A small image VAE, trained from scratch.
Model: 5.8M parameters, encoder norm layernorm, encoder depths [2, 5, 2], decoder norm batchnorm, decoder widths [64, 128, 128, 128].
Training: soap at rate 0.0036, 5300 steps.
Data: 197500 training examples, 1.7 epochs.
Rows from expert 7 of block 7 of the encoder, named by matrix and row number. Rows with one number belong to one neuron. Each number is 128 + 24 x the weight over its row's rms, rounded and kept within 0 to 255. All counts start at 0. Numbers have three digits each. After the name is the row's rms in percent of the matrix's.
# gate: expert gate (encoder.blocks.7.mlp.gate, 16x192x192), inputs 0-95
# up: expert up (encoder.blocks.7.mlp.up, 16x192x192), inputs 0-95
# down: expert down (encoder.blocks.7.mlp.down, 16x192x192, transposed), outputs 0-95
gate.153 028:148095139123137111124145112101114136112167119145139153128129094099109104149128123157080115117129131104103138121124137126165125098109125152129141141177132117092117123110143171148110170123103086111129133143084094178091088164158104189097158130131135139167119128119157153109119121161123114123
up.153 027:133152124134119162067131127139103122177097150083113128112131122134135099108116134088096154116119149103098118141105141116101094147154129106131137151056221190168140125111114173150148100128151166143134140129147171093093139107106157107138108148143142112119161109091112113139129113157094111138
down.153 021:140110140098158098123102117147124138145119113134104125172119160155158159168118150125141175132141131108165112136128108137141107141159138126141096127133076172121137124116104160140105080132120139141155135165085165163169100139133115106169102139150199095122140145123096104124145139092106131088
gate.154 148:138130114109092107120124155096161142139134111106118103113151128165166145118158140119095162123119136129142123107112130113101138159148155134092073112142108151129125100157167166085142149111084092140143129092089183131102119080091128170126149133106100151124144170145171126150102159167108093110
up.154 146:130111134145146155120145093166103117119131146156141168108119139102095109122094125129167106129139125152123130152157113141127108099101106097153163120099128107091111141085089096168135140148155150116107137179161108113137136166183147084129154143169147090130078095140077141117153080099137145154
down.154 136:134113171137128107138064106154134119108120133131146107118126145131146165138158114105104150168126136116133131105120125123119128124141172147108120162132132146161120125109167146069118137116115143120136221104088112130124133117078108165081125086148148113133201120112155175110104155160169128118
gate.155 119:155098131132153139128140133133090130108078113130170108127176173094176107156143104178121139126123091121163148110129125143147099111115118139132150106116098142123119127126113148163107155137102123164082074127090130153146096087060116117171117113182099149121084130121102132093112159134156140087
up.155 122:145100126119159142101146112137080137135097118135129135148179162114176101134140115177120120127113072127158147126158146112158089112120120121103149107112104126124122143138129136150140157147115128166092108123084133128136105114035122091169127124160132109132110142111115139089125159148146164081
down.155 127:107128161119079136145137130086130118152125154093157181119086107143102154113156166129160135142148140149073084106094146105132148110109139087124104117123141113139133088121155092115129136120140096138152130103144109151097151196206105142084150133100169100117153142162144161127129094098102094133
gate.156 006:067117145138130138086185123121139094133131149117137179103112175123150157135189154088105121124131114113131143152133102124110127094138142108167165159127103094091117167116163117126153114154128128112123133098074165162136110134079134136119132153110093081127122117152163154154111091138128136131
up.156 005:150137139133117127095145104071165124122114130122104090077094118132158105122111076131097192092106109116111108172113142109093142120148115133116175156101125151123178138145143093129153152118144148127103166098139118149107138099111172074126147145113146108136138136163131132100146101145108127141
down.156 005:143105141125156183132121136181120097125144113064123125140144153090132129139126171145134098101120149147114164132116112141148121084149130129136134125122113135121125157145137131172115130123120114109075118123118140138120118115164168158070127076144093069137139099105125152159155148150137147120
gate.157 017:151153148162137140104167122116064130145134135124133178116135103150055093142112131121119131121092104098168125093180143129133164140099122080130130130189103129113099113151128156146141112141123114154144138128096155156133081190087101138133156136119112095112094129152165121155100142120126131096
up.157 013:081156151158141126155140110148158144154138116163095092110121128122122147094169148125092155071088137099112142103107153137104095113143108103122137129155135149103108119159068181146112139101176123120144102168151095098126150078136103123099135105111155150173105116110133109129124120110140147121
down.157 012:136099121134175162146105158105114118105154151126084148132166090136147123144166144143138140130143117129103145121098136110136128141120158141142127133162103145145092155144106110106130099138119149123093149124120159123169132150141160105127163139097093111142155137096112084116149114130081089186
gate.158 088:153133107132119142106180119111111102131173108127117130093105129133126129128117114087125132157128122151064153144141131100150145116177112143097090128150107116105121133114116167130180132143128162170124148142139136137130125113100157140113138109141144090102104088143095168104126082138090113144
up.158 092:111115126120168114135104106152194162121095140115134131202141121124111136131148142161093103090133152138173119073093133109132123139089163107139164134067112142159112143144131090112119117121141130092102119131116113146114174119125107117143117134103159150179130123136135147139106155132149118094
down.158 094:150116073126120114091150077140129098128102098101128159140130125147127174162149148117146140151114131144131166100164156146088182166130138168131142132189118127164170141108150143125130121132106139139122127120187108088088139141143124161105127104140118131137140078115129153071124108129105072129
gate.159 074:116122119154092072107070146095099107130168150168131129113091117166151092160117101093114127088125124117103142112125178130128173097124148115142138132149108130092145152108137124130097138104122093116180157108154167136108095139112153105126097139108088147130096166133101142108093123149117100124
up.159 078:156145137105145110105081113133099135122117144140202118109123159150124084155109149099136121131152143139165130118139145116124122121092134093171125066127151108136114122123111103134112125086101175148127153148154135109097140104189168139166114161122115142153095149118100137140144090156137095130
down.159 057:172103147101166122178140127105149151143093127093124118135122158105127165119159118175115126143103103121124115140126107088141130110129145108133115146151134137154160146126125119129115103147142126138151118141128122126112098119137096119135133116162113135132131098090148134123141124113116144120
gate.160 103:118099158133153106132127077106125153113126115119124072113129107161127144135152131114120116121119131119145147118134147138134141121131160145080101173139166117132151167137112132167131146096132117127109152142167129134110088110111133102125139170148122112127135100139162152145172116120061161099
up.160 103:130153104121086152140116168147129102139150151146119179157123145089127129115111116139148147139127122130108120135119112106110128131145100121175174107117095132139097089125158130095132111162122128115144120106079124107149172160140148150119124081106141160128118152121094110123086131130195114169
down.160 122:121130144122137141138166128174152128087151125135128112124175076144072139091129141169097140151160159122137112123147147125125112112121142128093123156139179142152168133139140137138109173117142115104102126123169167114096045153107111158129122170126104168119165085086141124127159111126093134136
gate.161 021:109146145129110134142159159152125127116180132129144170144119118134134104156125169102092103109117129116087091109129121113107131124099152111147126145164129115131084115123127151124114131141076150090136199150093113166121111110140090144127153155115129125124059125117063145125127158119096158142
up.161 019:134154115104137083155106121105111095133119138120096130135162131104149155142131144145100108108102110142121132105150135077124116155113156139161125149104153147153103123100161150131130162146084152101125165150141125163127119139118095130141158142148163121172127109111089149150096104173095154126
down.161 017:100120127174130168115119168113127162129183123140165117093077070158115142115106134120077123110142115119145129132114189185132154108110148112097105152158112171107131158154117133155128104119117112135181151122125127099123127102081125108155100123121109164091145142122120086128148137117139139124
gate.162 007:125139131115139144133125180139087146113136146092128145135130146146144125158165132096102105118157106113134118076124123140128130142118114071133140148150112131140123109108144174088133110135129106116163167154082136193127122142102120160171162166148086108112084127161134157115130100109117159120
up.162 006:125168141150103112094067138094097125118137132092105140133149116120151114127141113128110149144143123147106089135106137153151155118173114143143148112082110165158154093097114141132158101115135146120112124101115143169146123160139125116138177145125152115124140143188118133099133117141127147113
down.162 007:150112141158131124145129100150186136150113098125125119149146139084161112136122094141200119125136150159138131120139122132132132151124125121168106175135144120137161128144150136159162119118155128082048145143151092134127110085131161137089110092142109093133153108090155151148146138152142052122
gate.163 136:155131088107183150149158127147095099108106119144081117105156129114112144127122100108133120139156162170140098159114139140173129154131119142144168119052137132121148148112121150164162119153131096124142161143149135107139076151117127114104134122084126131123129129121111113123148155096145160111
up.163 140:093124167153081106106104129114160169141151136114168137154110129136140125136125163146126137118093102080117151104147111120090133099128140112117086133206109120130116112145134111096091140101121167129114086110109118150128175110133130143154117122175130122141123127137148141127109107169112089141
down.163 154:125136085071188154143117108136117163137123089135085157130117115119119143133123105087113134117120175154159135146110138108144149144123154110092162104109121118119120144101112142190153079143115126117125133170136129110111088145131102137142122151114116092111145124097143110123156191080152159144
gate.164 057:128124183153080150162189133117118107142124137148107115135101085113106089163158126121122114120144167142100121127128118132140159142142140133092108143169116141117140131084167146089104121159154098123145148132125104120137135177154130193130140128113139134136067121116126119124137096122112137075
up.164 066:093117122097144122090120126154104154099100126111150145152155146157113189114126161088091092141163139085134092105169142161142110161111116083137151097115177127116078135095112134130138165124131122125094151109144165147117112100133188089115158092157093134082151117110067115114167132120147144190
down.164 057:139095134090120139120140114147151134135132153091111136105151161124152109142095102162156112112118133109122101172087113141112110129120127162144175147111089130074120137104105110107153081167137109118141110164145124106157093139141131166141135142116129156104133153149156115139114152088080159129
gate.165 138:196131118144103095147113123112084131128162146099148089124143104176155137081166123131151109127165168090122113143130138128142130125133138138167176129171087132133143094122134137144133132095143118125085095154117109188127116102127149182124098099107163143143081091147124152129123117114172084084
up.165 151:181143110135106082133152113137116127149146155096174065126131115156132135083171140142130107137111161097156105119125135125128112128131126138167141142183120146108121112126140149097124120131138153107095094160106118221121130093117152168131086087099137127145076103179122128148110109115140116078
down.165 136:129120166102134117123123083100164134117109154146130133128128077137113112115122143117108143160158125140135115097134143112155163146114128137056095139139147096131134109189126131120141134120138109123125079085109153099159103136105137090144108164140105143116158175152137098146078121160112120110
gate.166 153:129143105127092148121109139129117178168102111142150161146150120138102143112099130161165125105123191115134133086100102146104153168105131147157085117137122111133165131123105142170152181098102126148140160130100127120158137107163138140143130183136164129121138118140093105142115117141131103127
up.166 157:135108138107144118123167131112130077097152155105101072105102147109133112142135101099102123140108049157140129142128130109158116091129150090104172146136137116121105145149152126092093082171141131106127102160164119140097119151107131116121118083103090128128093138101137159113156143104105155107
down.166 167:121118124097109142151039149136134163133121117141126142118118143154101127104126151138171143103160155113099122163126137135111145133133137156141084091121129140124153135149105133172128101142117134150143136151080165129156126085159153132107123160120109145111155181190130095092083103128150127121
gate.167 110:120133130132147130133132109159120150079123121152132128137152160157127115090141120107136132114102141107121104151116109136098135145049105122176096126156148084118127080124138095115136143108105083131098148116148124101139083144137137100156150124134098132132177149131086164152172117118132175167
up.167 107:143134122120119127124139147107142078175130134122084130112107119118126142165137130140130138139167107137147147111164140148162114116193131126112144120091098159137106150107106153151101118129149161110156102140106118171121188105094124191102119149090148129130113107136166117122070175139117091065
down.167 114:097141103142154139128124096137128171070157113136148127115151179122105128081138099093111128113109143122147136121140142146168164139132117104112082137116111132156147127116134133128112138134132150157090118142158134132142148129167158144152129122133093116132118186113085147141122132136113147150
gate.168 142:144109125115105170131142099149132138144147157143097117096131128144127130103109146116122113135116140157144128124110112124115141132141169133108095163161136161126106103057153101106095104115103151115138077121154115142143166153130136155131179116122128094120142054100101120157150138134171152123
up.168 151:120142141146151089137120158112132113115105111121156139162127134115133123149149094145134135110134110096109125120155155140137126132114082120144168094104119092120159148198101150146158159136150110133118187145096142120103094109133126100120078140132137158137110208148139127101115115113097112133
down.168 156:152104125164072138118130144129144154153132100149099156109139138116106109156134139107148121089109160111148118166107122124138123162132129120120071158121123106152117135072143095126140153099168120110149133126138145132120179145138100176142170114111116117122135063126147126134071090147109130118
gate.169 101:110109107134127165095168170150114155106147136148126113120150164133148114110114127090102123160142182137162150131143133127111147128142168167099146151142125126111137118122112140119120119144079085099141108168140138081110150156181114096164141142139145112189143110106114095131155172103082146123
up.169 092:113133135088104136131117078117136163110150084146114093122149138105149138111156067079146149135137151153115109154117093150066118126129135131132109120101131130101098090130154147144157141157121158097087160078129123096127136140099154147137191145120159137148157142161161166103131135144125156126
down.169 079:141170160107126150135131133132117146118100162075163101107092119117142115095129086133139112163136076069100089141155099145133085106138129115153073138109127143138155099161117130130108102127152146132122103137128126099139106126175130169107130138118116189149103164101131104132134091117175119126
gate.170 013:144176126145125112083134108091157143118167100104173176154154165099151134160167135106085132137134154142121151084147098166127100143127142125118139089146119125129129115121156132125119154147109147123136176107117115126138062126136117142130107119148100078126092132183127101149093121151115159074
up.170 010:119144094120128157131164110167112124122129131152083134142150122130083099141103111144124140119102078115071105188075117134142094122137157136122113182143129129120098167121116105137136146158115124107150094145154088107131167170110109096119119133120152158131093139114142156130148137115147158157
down.170 012:133121128141158143165134133164162131097095144108132149149146131139184110140160130145119127136165135090144131150180106089121093098109140105169123119158126116145176091131159130134125108143104093162149097149156135114101103132089070154154076134142102085152092124102139133157104077131146104082
gate.171 098:137117160161105146151129104158162098160147117144128132174093155137156105111160145151101106115111109135166131145114134139115110154093098090111135115100135152148140111116140114095111139161120134120134077133175134129099116174134095155105141151095131062106115157108132102145093078188115132150
up.171 099:137119143146117158157125150157164129155149132147128178161098145144170125098141145164110112133142111130156110136103123161125106142114114091097160111123129139138166103133156110084095105148108162086153065092169154147114134150096109155116133131090148088104123156109113111134083099174108136153
down.171 096:073122087155162108180137140101137113128138136132161115105131126136090131119135137120127137114141141154139107128098158116168138126089144110134133119146165130143131165090111159152137063109109110142132126128125121156104084119136147134144131106172136139108108121159107102112142138102134090142
gate.172 114:135159115117124085155168142116140118129095124108150118116134167091074128147088147161102134094115139104131113134117129155137093127089106129131134091163154110098134110126138158179115115115134119137159102121133083162135111099176101194147074136098150157127164142133121120079117153119159096139
up.172 113:120098139117140159120116108126118152132144111142106161149139082162175126102170118097144105130164093132105130114152113098105148148167157138137120155097109137139104135132124106102168172124131142132083149108134161100096142147100119055092173141150098081140085139103170137163140109143122139109
down.172 108:146127125115150106138182140104138085111138129160129090113141154127115150139124133139096149086112107156132117168133100159164107110093073116103131101176136150098131129156116126127128104170161111118154124134145158110130153106123116132092144119119159145102199104097117124114105149111138151183
gate.173 025:154141124164129117151193131159107122170142162108138183146132103147123177126097104137109126139154108155133123108144123109153136107118129139138125129145108142100109133171153103081109177142140157143153153138119135170133082147121129172128118172103075118140115126085111170140117125125117141096
up.173 023:126084145141157133104149076122114147086167110159088117131130162132148132108132151130124138117118120123106126146112114155117077149140146146133130139103174132149126109132105122152169106129121152121123119145146137101150144103114152076080175126149136164148142115092186105121139150116094155141
down.173 020:086115141147182106103083107112123142106166129137098133088143102127117188162138121128121114101115128139142108114126067112123168107130114134136107116120093091097133182126168105108151154150153147083097116103106117077125167144122124161145112115136121117152131131152109123125113125092119128138